{
  "arch": "unet",
  "gain_aug_db": 6,
  "blocks_per_level": 2,
  "epochs": 42.8,
  "decay_fraction": 0.3,
  "warmup_steps": 520
}
Rows from block 4 of a small spectrogram enhancement model, named by matrix and row number. Rows with one number belong to one channel. Each number is 500 + 40 x the weight over its row's rms, rounded and kept within 0 to 999. All counts start at 0. Numbers have three digits each.
After each channel's rows are labels from the 100 clips, of 14976, where the channel reaches its highest value: "strongest on" is what is common among them. Only what is clearly more common there than usual is listed. The data: simulated sounds of rotating machines with and without faults. In brackets: how many of the 100, against the usual share in percent.
# convs1: first pointwise conv (model.mid.0.convs.1.weight, 128x128x1x1), inputs 0-42
# convs3: second pointwise conv (model.mid.0.convs.3.weight, 128x128x1x1, transposed), outputs 0-42

convs1.27:475587553455506507498545519464424501482489424525517554511543542525533536500518572459501472545582441570487507506522480494484452489
convs3.27:454542456550511450483497552471445484488480506512520522494479566428438462479479457506476542542483529543525466565466538503481596540
strongest on: rattle (33 vs 14)

convs1.108:588461463543554520613498457553483530464510546483535485491535443535452470486489481451496549444575496557520508557523485506486484398
convs3.108:517428490558473513439458506561496468524567518478476473491482464529475518487517526517448487513530490570490485520481490479510601473
strongest on: fan (40 vs 12.4)

convs1.126:507511475460490504579490522482470448528456440579488532507468517501493511456551509529500486585495420452488485509479495593440487408
convs3.126:522464497443494510494490474494540505463535466491467469502467455527492503500514532519460467453536471413480537510522449453442435463
strongest on: muffled (low-pass) (48 vs 12.5)

convs1.19:511456497528531527494436480511521479427517438554541546429554492500475518424577533486503507475531503468533600519548435518493472517
convs3.19:499519473488513516520486532507368541441479576511496531505488519497491473456418451470489533540512575458508451512448506547529482523
strongest on: compressor (44 vs 12.7); piston engine (31 vs 12.8)

convs1.127:600485494513556506599502458580495517470509516492529490503519419474469430507499481455501547469593483510477515549545472503506489429
convs3.127:471574502420536501561545488459492534477433485517523530517535528483517492520476474485564513478477525450508501453507499530483379523
strongest on: fan (37 vs 12.4); imbalance (32 vs 13.8)

convs1.18:543485482473496468490455455583516497430457481538532497471483443453479433502565510524498516490551498466546532485576430507478561492
convs3.18:504525486476494478512510514528386523414438517498513527551558519468537496512483476488481517477468530442433439480468464528509490498
strongest on: speed: slow (71 vs 33); fan (47 vs 12.4); imbalance (42 vs 13.8); machine: pump (37 vs 12.4)

convs1.30:529487479518488481496476488626509481445466445524539512429538474511470461480571496510498516485551457500503539500512399537503446493
convs3.30:478502470463508492534513487504388562404445562492497528559526499472496494512448455482485522489489566423445497501472496517505432504
strongest on: speed: slow (60 vs 33); electric motor (42 vs 12.4)

convs1.98:511529500451481503589499517478491433530447461551484528517491530506503517454545517544507457590487432441494480515472508573468508415
convs3.98:531465509435486510498497459478545500475521463482464471514482442523515505510515532519469459442525463410470533499528448457463423461
strongest on: muffled (low-pass) (48 vs 12.5)

convs1.25:474549508479493476504477493540492471427502386561519548453544494460490508446572509488498494496499457475497511495525519531500481509
convs3.25:488543469522513511495510529535386518471494546513495526513523532513476501498465469487520534537483563539497448479452517554519545519
strongest on: state: normal (72 vs 45.4); text has "fault" (72 vs 45.4); gearbox (51 vs 12.5)

convs1.52:473510546492473556492486557463434481500482497463459540540536539534529509546464544554503484538574484506484512593397484517474416461
convs3.52:532508482462512551581496537488459566428469547546527527547510517457497431444498434453479550490527539536491457505436474565514494524
strongest on: state: faulty (86 vs 54.6); bearing knock (57 vs 13.8); conveyor (35 vs 12.2)

convs1.56:470543516481443539553583580455484442524469488524420588522518577571493526453537538552499424596518471476508496493502494580516492442
convs3.56:511457520456452500466489465491538469539549449459449431569520443525519512567520568573487432430549444467481497519527423440489493479
strongest on: pump (34 vs 12.4)

convs1.109:520443483499530526426523487445432486533485524487497582545444490540539507539490487515503477507562452497482539548499420515412540536
convs3.109:464595450515561516471492507502468495506499480485518506460502553519437538513455564503540522526578527532457478562495463461387513473
strongest on: reverberation (76 vs 35.2); text has "room" (76 vs 35.2); text has "reverberant" (76 vs 35.2)

convs1.99:548528459480450519627493568485509449512449459535452539503510552483439539455535554544503453571476491465498485506496502578495476414
convs3.99:491471489456474511469513452494543462524533435469451446541514438520485516546511580576495436429535443469467503513515436418440470442
strongest on: piston engine (48 vs 12.8)

convs1.112:526449540484532506391509482497506489529495516505493524565486457532584517528509487508502503504516461459439533529555482504462550606
convs3.112:557466548481446474554496495448514528500510493529512499530465476439566456470529486506479491469445470428525522437531518492525481511
strongest on: rattle (42 vs 14)

convs1.79:588461514585553524577509469555487541475494562451550440499522417563426488509454509456504567419522526544532488559504527483552443436
convs3.79:448576489465529486535542493435516534486415466523527521508521525474492476529495479490553494474462511438491521482518493504478406506
strongest on: conveyor (49 vs 12.2)

convs1.39:452587515462478411523494476502490478472500454586499528509518514522570490472528489511499502508465429494409451496498547574549531490
convs3.39:529456540535478430498480490417601521526528471483501471476445484442526466491549512505452490497504443430501571597566546444494501495
strongest on: text has "room" (63 vs 35.2); text has "reverberant" (63 vs 35.2); electric motor (55 vs 12.4)

convs1.124:556453496488599530515516454532489530475486536471568465468521458548468500517494495420500540497468471566445520490530529500417527477
convs3.124:429559448544561549552568480454512536512464507506521533483518526507439521516485490481581506513470527506509532488485505507457463509
strongest on: piston engine (59 vs 12.8)

convs1.92:491526427438484499508502492523442503536544485487442539470482496459486419527525431504505485526527507534469489513474474508482397492
convs3.92:473504455449480447487441488456504466534501421465481442479434517460461455487517496528454460499556480509536457600476488459448571509
strongest on: text has "room" (71 vs 35.2); text has "reverberant" (71 vs 35.2); electric motor (64 vs 12.4)

convs1.5:514453501534493386501495480557496459451547500508517482483398488471468469529586489520497513459559459468439429598468530497476405494
convs3.5:481486505526504422493546517480560439478488473503515511462471505454498511470563489523477504526455475524523568539548570497458575525
strongest on: pump (47 vs 12.4)

convs1.23:487476495551508569491437491518568482444530471527558506470576506537482556451555504513498511465548507530530612550498375506503453509
convs3.23:501499462474521523533494504494401553412463571489480531519487503479494469441396447468479506514532575424485456512451462529510438506
strongest on: fan (53 vs 12.4)

convs1.113:519471568486480503354502508479519475530502511494471532578480493535584527507523501542505492504499483434483518553515463495487539621
convs3.113:526505541490480477580514509430521526486489497537530518509458508437537450470523472493502510482442484424534536462527527498506482527
strongest on: state: faulty (87 vs 54.6); rattle (56 vs 14)

convs1.46:528460505514485517499421502499478474468478436552545493428570517527521450459495541476501539494539509533518583505526487511516540533
convs3.46:476497516506499453491518482487638470529502428487538483472499489478500523562613524501499498477448426552495572483558522469463522500
strongest on: speed: slow (62 vs 33); gearbox (54 vs 12.5)

convs1.111:541518460464461506620474543486490436521439439553501511509491553495446521455537535546504471588474480469492476506485514560470503414
convs3.111:492529503567516490502496553522457511516482544520541530482504565473504493479498459469516550564480539575531476512481569549545573545
strongest on: muffled (low-pass) (53 vs 12.5); fan (30 vs 12.4)

convs1.106:507491576477515500366487491515537497531498507497486515534489480532589525486535500527500498503465478429453538529549485491503524622
convs3.106:534495544481471472578502503435519522489500489527518504493454500446545451473526482489493503474437476411527551453545536484493460523
strongest on: reverberation (68 vs 35.2); text has "room" (68 vs 35.2); text has "reverberant" (68 vs 35.2); rattle (38 vs 14)

convs1.120:547450493496586535540513460547489525471490534493554477455535451544472502519495487415503527491467466561447515509513535508428505446
convs3.120:574441531476442462441439519556482460490552496491478464518488476497556488492516519522414497488534477512481459507506490488526548484
strongest on: piston engine (58 vs 12.8)

convs1.76:521451459476533519491427501461451574538415556486527489532519500571488555531454579536497503520551550524467504487447502448558495485
convs3.76:522444461435481519541482533530456573458490544487508525488478522517492471414432465456480512511537559466485475494473425535533475481
strongest on: gearbox (78 vs 12.5)

convs1.116:597468513517569536566491456582507510474499512489525480498522397482491428515498491445503554463556475499494518546558461497509480447
convs3.116:530419509568455493443458505534519467526575514483469471482460467507491506476526525516437489520515471539499512543504512473519611481
strongest on: fan (37 vs 12.4)

convs1.45:410508524486485514537507498504424445466517527509448534464476489518569451510498499540503491504551484542504513550403451534523444447
convs3.45:512482524446489447479446468515539495557545463449488470481462506493517516460520536532470450519532488506559506550549510470497559536
strongest on: gearbox (66 vs 12.5)

convs1.78:503535397489487475502531512439412496530499477543512570506479520491441474480496464537500445522574531573436521529497445504477489495
convs3.78:439529439445507475491450474494497484469483412459493444406453477476420469507517466463461451482494468519464502515492494456435549484
strongest on: electric motor (43 vs 12.4)

convs1.8:487473493524508577522457483456423525482463517453507465482442461502460500501546574481499525471459539505541531554498441468530372469
convs3.8:563512499500504514529501519566513496496542475540523509448516474530578536529486547535507472499455473461485423413471452488494435510
strongest on: rattle (32 vs 14)

convs1.34:463514492519465492524569471448418448468480482541485571460481486547504435493495520535496464488509488575455540553446475514566480484
convs3.34:503451474553497557512542538540424510477500554533517530585502513496494472456474465485451533514567527510472469498438486546524516468
strongest on: text has "room" (65 vs 35.2); text has "reverberant" (65 vs 35.2); electric motor (48 vs 12.4)

convs1.71:508482430463510547506438525436424532572382526498499484548539519542466550497483597591499479522537545513476484500448520457550470472
convs3.71:522461482427467521539504506517470543460467512470477515506499513548505496418422465477526489485532540426471465486480415515535444470
strongest on: gearbox (69 vs 12.5); thin (high-pass) (33 vs 12.2)

convs1.93:474502441464490535509507500483488467561543478499538536456488527541493468524504415457495485529507455558448472454534510520459459509
convs3.93:516453491498500526501529501522420532488506573542474555571556484520499500500439487478525523516499562498508460467453457584578500512
strongest on: piston engine (65 vs 12.8)

convs1.125:573463454506541540615493451545481527462514535494529499497548459506456462483496473446495538473566487522490522551513503507481496379
convs3.125:521436488554463495426446506558497462517559501479477465494484470527480514491519527520433487499533478561476480523483485472508587472
strongest on: compressor (48 vs 12.7); fan (34 vs 12.4)

convs1.66:534452443540482531554420483444490470510484497481494415503565482460411492521440499538499549448469598491538457484547503448505493447
convs3.66:536435552482513562525453465567497499500570543482483487455494450577533548485530499458500497516474510562480526464520558524494484505
strongest on: fan (65 vs 12.4)

convs1.105:524462562485496499366503490485508478532503511493485535559489486539588526513521494524504501500486466435469535546535475503477543616
convs3.105:537493544484470487573506500439522526493497491533520509513462494445545458468525481500499498471432474421527537434532523490500471516
strongest on: state: faulty (82 vs 54.6); rattle (49 vs 14)

convs1.68:455453536512522526457436503437503555475476546495512524596523505570572618509476571544500503494530494469449503566446481488492508527
convs3.68:448523486528509517457519457530515430549520459451461468457528472563462588579497541536528463492482483551492516472505504466453484464
strongest on: reverberation (71 vs 35.2); text has "room" (71 vs 35.2); text has "reverberant" (71 vs 35.2); rattle (41 vs 14)

convs1.70:481512434451503524516496490476499478550556489505538538452496527564497464550506413430496488532516445571434467450528506523462430504
convs3.70:498539518504492472498473488476572462511494436456513446442433514478510496485559516530472478487510446493513540557549551422440521498
strongest on: piston engine (87 vs 12.8)

convs1.55:457517506513442530500520558468416461458456509516440519506467535519522439495494524554513468524526491534575513518437477513510454465
convs3.55:550467549456471436469443480500525503533532490492475471517472477482551472438491530527441463494576482439533489533534481475532511516
strongest on: compressor (43 vs 12.7); thin (high-pass) (29 vs 12.2)

convs1.81:484476511526527534488458511469495574476453579437503528540553507571538557519457570512494493485540540506428482538454518474567449482
convs3.81:566455509433455488522475537513473559464493528511507506524480514496539428411483452471458516486522528464483451536488489532547538517
strongest on: gearbox (64 vs 12.5)

convs1.83:511470589515500514434495476418498476499458513509523499563450494512575621513481576574496518465579496428508502554444467502454530570
convs3.83:477508472467483541467495454538507448534498456447439450449527464573472561538476522512528440465497493529460504455498487465455443440
strongest on: state: faulty (90 vs 54.6); rattle (65 vs 14); turbine (32 vs 12.7)

convs1.48:451500504440529497482491496517590502454565538499506500558484479488505487498514475505497498515535508584424518535430457501543414509
convs3.48:499542515528515474500493504486527481573524461511531484441476543497502520510564530509517539522478480586551529532517614493483583534
strongest on: state: normal (72 vs 45.4); gearbox (53 vs 12.5); thin (high-pass) (48 vs 12.2)

convs1.57:479502562441533527451442465439469513493471527463492472551517455512584541462498579510507550478529552484441511554411489472531472525
convs3.57:494563484489490520433479534526490450530496440488505449433500505545478520576498504540464463477513481541491424484476446469475510485
strongest on: state: faulty (93 vs 54.6); rattle (78 vs 14); reverberation (70 vs 35.2); text has "room" (70 vs 35.2)

convs1.40:454531525517486442507557502527452454468539487574485503470412502563537467511547499570509462511549444501399415553503555548516453500
convs3.40:515481499511523551543482518513434544474461556531513534520520497499511487483433484464517519530517536487499439445429445548571443504
strongest on: text has "room" (60 vs 35.2); text has "reverberant" (60 vs 35.2); electric motor (36 vs 12.4)

convs1.100:486524551439492506524486512487502453529450464530519513533499528483555484463539505529502463559475413432484457524472529554433502442
convs3.100:462527480563513502492518549555436491513492539520536529509539550497470514504484482494531538551491539599521442495457516542531589531
strongest on: electric motor (43 vs 12.4); gearbox (35 vs 12.5)

convs1.37:445584510469471437520501488502480461476505440574488533534537517509565496482535481523502495493499442482419442501461538571531514486
convs3.37:475549459517517546492533545590392482459483538525518534522557534532467527503459488508532522527508560563484428440437460559511538505
strongest on: electric motor (57 vs 12.4)

convs1.21:487520570469458555471548548405402496509507494466486553530496541553540587553428583512505481547581470523513515518481496497479478500
convs3.21:501477477483478522444532442540538457557531471461446467515536454549511566552487570544556440475496467487468520461534467440477449433
strongest on: conveyor (83 vs 12.2)

convs1.4:506440484492509426492490466522518475465580498507542487479446484500461482519583486529502521448583466481471427596493564500460431507
convs3.4:517493479466491564503474466523452542507503526486478492539545477535504494524439505482518482469532521471461426455455415501521411472
strongest on: pump (57 vs 12.4)

convs1.62:564444478515532492568399465508471513449505542483544436468550477504451462480476466451503558456452519548482516511514526482495527449
convs3.62:543451515425454484454437477559486486501553499492455466500491460543512507502495520522451478478523502500479485509517481495498497460
strongest on: pump (49 vs 12.4); fan (31 vs 12.4)

convs1.107:515441481495538509420508477467446509521479525507538527538468462523523499538495506464501509510545464519408546508551458490413545565
convs3.107:534466525452440417496460539478505520491450491498528493538477489428548441479500474514425492488514477453503489511523496505559526497
strongest on: rattle (32 vs 14)

convs1.85:420473499526513504466463489449543556480474545508522521594545506537583592477487556531499487493500491431442508548460457481524537523
convs3.85:455520490553515518450512459540511427552525472464463472461527470562451582586498542535525475510498482575501492478488496477464527473
strongest on: reverberation (74 vs 35.2); text has "room" (74 vs 35.2); text has "reverberant" (74 vs 35.2); gearbox (46 vs 12.5)

convs1.103:542447493511571502413499481502477522503477523495563483475468464516489500535496505456507518491516493564442529508544514459425536566
convs3.103:472543465535564562524536473512507496519517500503494510432501508553444547487490521476567505515463510539511500459478508495428476509
strongest on: reverberation (64 vs 35.2); text has "room" (64 vs 35.2); text has "reverberant" (64 vs 35.2)

convs1.28:435552503461476582501535554421396494462484493476488539527505529459520537553498541519504469507546508550513505634428482505486457458
convs3.28:511545522453530570555487522483458512454448532492515510482485512530481443440514418415505510508528543557512436475463461583532482533
strongest on: state: faulty (87 vs 54.6); air leak (43 vs 13.5); fan (36 vs 12.4)

convs1.63:443504549442529539437442474436493496499508522475498483570532473540601554463503567503502537489519535472464506564417489473524490525
convs3.63:496531481504483516419486516553494452537521456485488454453509488543471540579497520550472460490518484553487430493476434471474543466
strongest on: state: faulty (95 vs 54.6); rattle (81 vs 14); reverberation (72 vs 35.2); text has "room" (72 vs 35.2)

convs1.22:486488616472398501470562558503443496548456476459425577550476577462554527505525510531496433571539428498471515515503515551479541505
convs3.22:471514508538538486546506539457469548438466539549547568485488533432485443459515438433482560541454536510527521490475574583544518553
strongest on: conveyor (94 vs 12.2); muffled (low-pass) (46 vs 12.5)

convs1.33:457527506488396526521542586475482474521481504503418562519522585558510494492517514523500429584505457490527502479510481563488471448
convs3.33:474558485531564516560523527498480539451458529531561556417498547503466505465490453425527555542442544525506515460479570542491479514
strongest on: pump (36 vs 12.4); compressor (30 vs 12.7)

convs1.94:452467517533518523476466498448541566471453550493528517589551495559576602492468576522498497486520500429455501542460461479540523516
convs3.94:444540488551525515457521466520515425542509461461475478454533481553452576583499537536530474505497483561497502484493496473454499473
strongest on: reverberation (61 vs 35.2); text has "room" (61 vs 35.2); text has "reverberant" (61 vs 35.2); gearbox (55 vs 12.5)

convs1.82:508525480453496496516503500501499462552521479503510507455467525567519478481505423422494480530452431529434469426550523537474465504
convs3.82:502494530529478444478467509489589481495504450454525451475453493449516491516572522527427472476498439477487546563560526416424534482
strongest on: piston engine (80 vs 12.8)

convs1.13:472446601497400482481547532510418496509451485454468560517459555485540495535513522565506454538552420504482529531504487551488496483
convs3.13:471509511552543483542504535447473533436458535549537559475496540434485447471512448436486572545461532533519508500468573581540537554
strongest on: conveyor (96 vs 12.2); muffled (low-pass) (32 vs 12.5)

convs1.24:473511571513435547485516534420391509483501481460484539521470545531538519560446563512500483531585485523472515508462474509502423488
convs3.24:500523535510505466537455546453475528433453518527541518500479556447488432466521439463440557505517536533520482526478515563532569557
strongest on: conveyor (87 vs 12.2)

convs1.122:523476559480513510380497491502516486519501507499481528565483468544580519518518495520503502501488467434447530543542476501478540614
convs3.122:456523453519542523433506499555482477503497507468481495477546508561449548530475517497515502527556525570469468556465477512495517483
strongest on: rattle (45 vs 14)

convs1.117:538446385458536507521466508427408497553399465531520493546510518597409552513436591558501512528522518524474500524433513453548473514
convs3.117:535485481463474542534502503550443541463483535487457506510497494588491517450418466471516482494550560470457448448462382533539485474
strongest on: gearbox (37 vs 12.5); bearing knock (33 vs 13.8)

convs1.104:508489576476505509364498500500537491530499505488470517544491496550587527488535495524501495505457479428465538525536479491505532621
convs3.104:467498455521526524424494493569480478517502512471479493509544494554455547528473521512504496526567523585474452545459465513505539477
strongest on: reverberation (66 vs 35.2); text has "room" (66 vs 35.2); text has "reverberant" (66 vs 35.2); rattle (42 vs 14)

convs1.47:433552556484441508532583534476471405489448490521462567535519558505564522464554519563496440562523423458470465507462518591538528460
convs3.47:514476550443466471492478461440596497516542445458474443522485445501538488537544549510461458429526425428485542524570479454493436494
strongest on: text has "room" (65 vs 35.2); text has "reverberant" (65 vs 35.2); electric motor (55 vs 12.4)

convs1.91:548456452537498538554415488455485464505490507480514422504547473440402494514446512545503545441484595498520455493540491451488478446
convs3.91:469565439531492442485558524426503510506436453519519514534503551443476467523472508547515499476516484429518475525482453466499501496
strongest on: fan (51 vs 12.4); conveyor (40 vs 12.2)

convs1.53:450509508509398539511539580476486475502486511483411554512514580564516489493507507531500427582501467485532505472497474560490460451
convs3.53:472565487531563525556523533501480536449456525535562549419502547504464501476492455422522557538442541531496508458474566541486478507
strongest on: pump (32 vs 12.4); compressor (31 vs 12.7)

convs1.35:461531486465519491481535485459405474486477520504496535538526516583558478475459532496505494500474505529397523602392438474517529493
convs3.35:467510517545512491458483495562503413507528496500477470434474474507461553572498540494474486540489490569528506471502502484491536501
strongest on: text has "room" (67 vs 35.2); text has "reverberant" (67 vs 35.2); piston engine (43 vs 12.8)

convs1.115:614478510503564536557495443572490509474497503492529485504516402482485423505500489452501547467575477509487524541548448496507484471
convs3.115:479583498420541503559540489470480534469429486511525526518542529497518498520471477485561510473486529458499487455503489528483373518
strongest on: compressor (38 vs 12.7)

convs1.6:539576446446481436503475530502402475533444434620471508494483527500481536561434506544507461537542497557495468568375540484467550522
convs3.6:483462491474462425515486519420534564460456492519532521505523524406517442526520492483457546468458484433485568525540562503533472524
strongest on: piston engine (46 vs 12.8)

convs1.59:441583521473474450526539492493474439475467469551484526519535537494581506458547496534506467498497417443441463523468526570533520467
convs3.59:520454550440470460499483470431608506519520453467488459508468454476545483513544520497464469447504436427499565541569506453490438490
strongest on: state: normal (71 vs 45.4); text has "fault" (71 vs 45.4); gearbox (39 vs 12.5)

convs1.9:484516527529493386494539463553450478467507389577490497532467500537512457475552479529498483497494452453431408507554592530479539526
convs3.9:461493486558518492468506477480596460561503449476512483470480497490459503513532530539494482496497444521507551567548526435407526478
strongest on: fan (52 vs 12.4); imbalance (46 vs 13.8)

convs1.31:468556511473487465501470503542494484454491387572513527476528495465495501456562497472490487508500447482462498480529539538483493507
convs3.31:527450534483491488510485462457605486523502459479494475483467457503527496500528526518481464468515440438507555522549490444478442483
strongest on: gearbox (59 vs 12.5)

convs1.114:594469473542561534609500464564489522467511534481532488492529433553462470492488487448497546442564494555509511554527486507493473406
convs3.114:477577502439533487558539491444504533475432478521526527507521538474516486519483474481555513485475513438507514475514504520482396525
strongest on: fan (35 vs 12.4)

convs1.10:484494596463431538473577557448416508533474490462462556523495565506555553531480561516500467587581424515509531503492474536472514491
convs3.10:478521509535544482548490543475463544436474534541548560463476541442477446449507437439474559544464541528528511504468578572518541552
strongest on: conveyor (93 vs 12.2); muffled (low-pass) (36 vs 12.5)

convs1.86:436475498540513515477460497443549568473453550502521527592563498501579594488483572536501485493516502416449506541455450470548531516
convs3.86:452535489561526518454516466526515424547515470468474478457536479554451574585500539536530478512501481575501491481485494478460520475
strongest on: reverberation (66 vs 35.2); text has "room" (66 vs 35.2); text has "reverberant" (66 vs 35.2); gearbox (50 vs 12.5)

convs1.17:508477498516527488497457491513476482406521424574541558433542503506477518432570536490491496487528499473518568509548473517492480511
convs3.17:498518477489508510519485530506362537444476567511490527511488515500492474468431453477488533538501569462509455509452510545528491527
strongest on: piston engine (41 vs 12.8)

convs1.101:442531575458523506427505498539577512527524523483520503561490483481552539533496466523499488495514454542438543552455438508444465510
convs3.101:486550518511513472496474517490512482572536451526544472451480549496493512554575542523497552512489477584541508513506586488470560546
strongest on: state: normal (77 vs 45.4); gearbox (64 vs 12.5); thin (high-pass) (44 vs 12.2)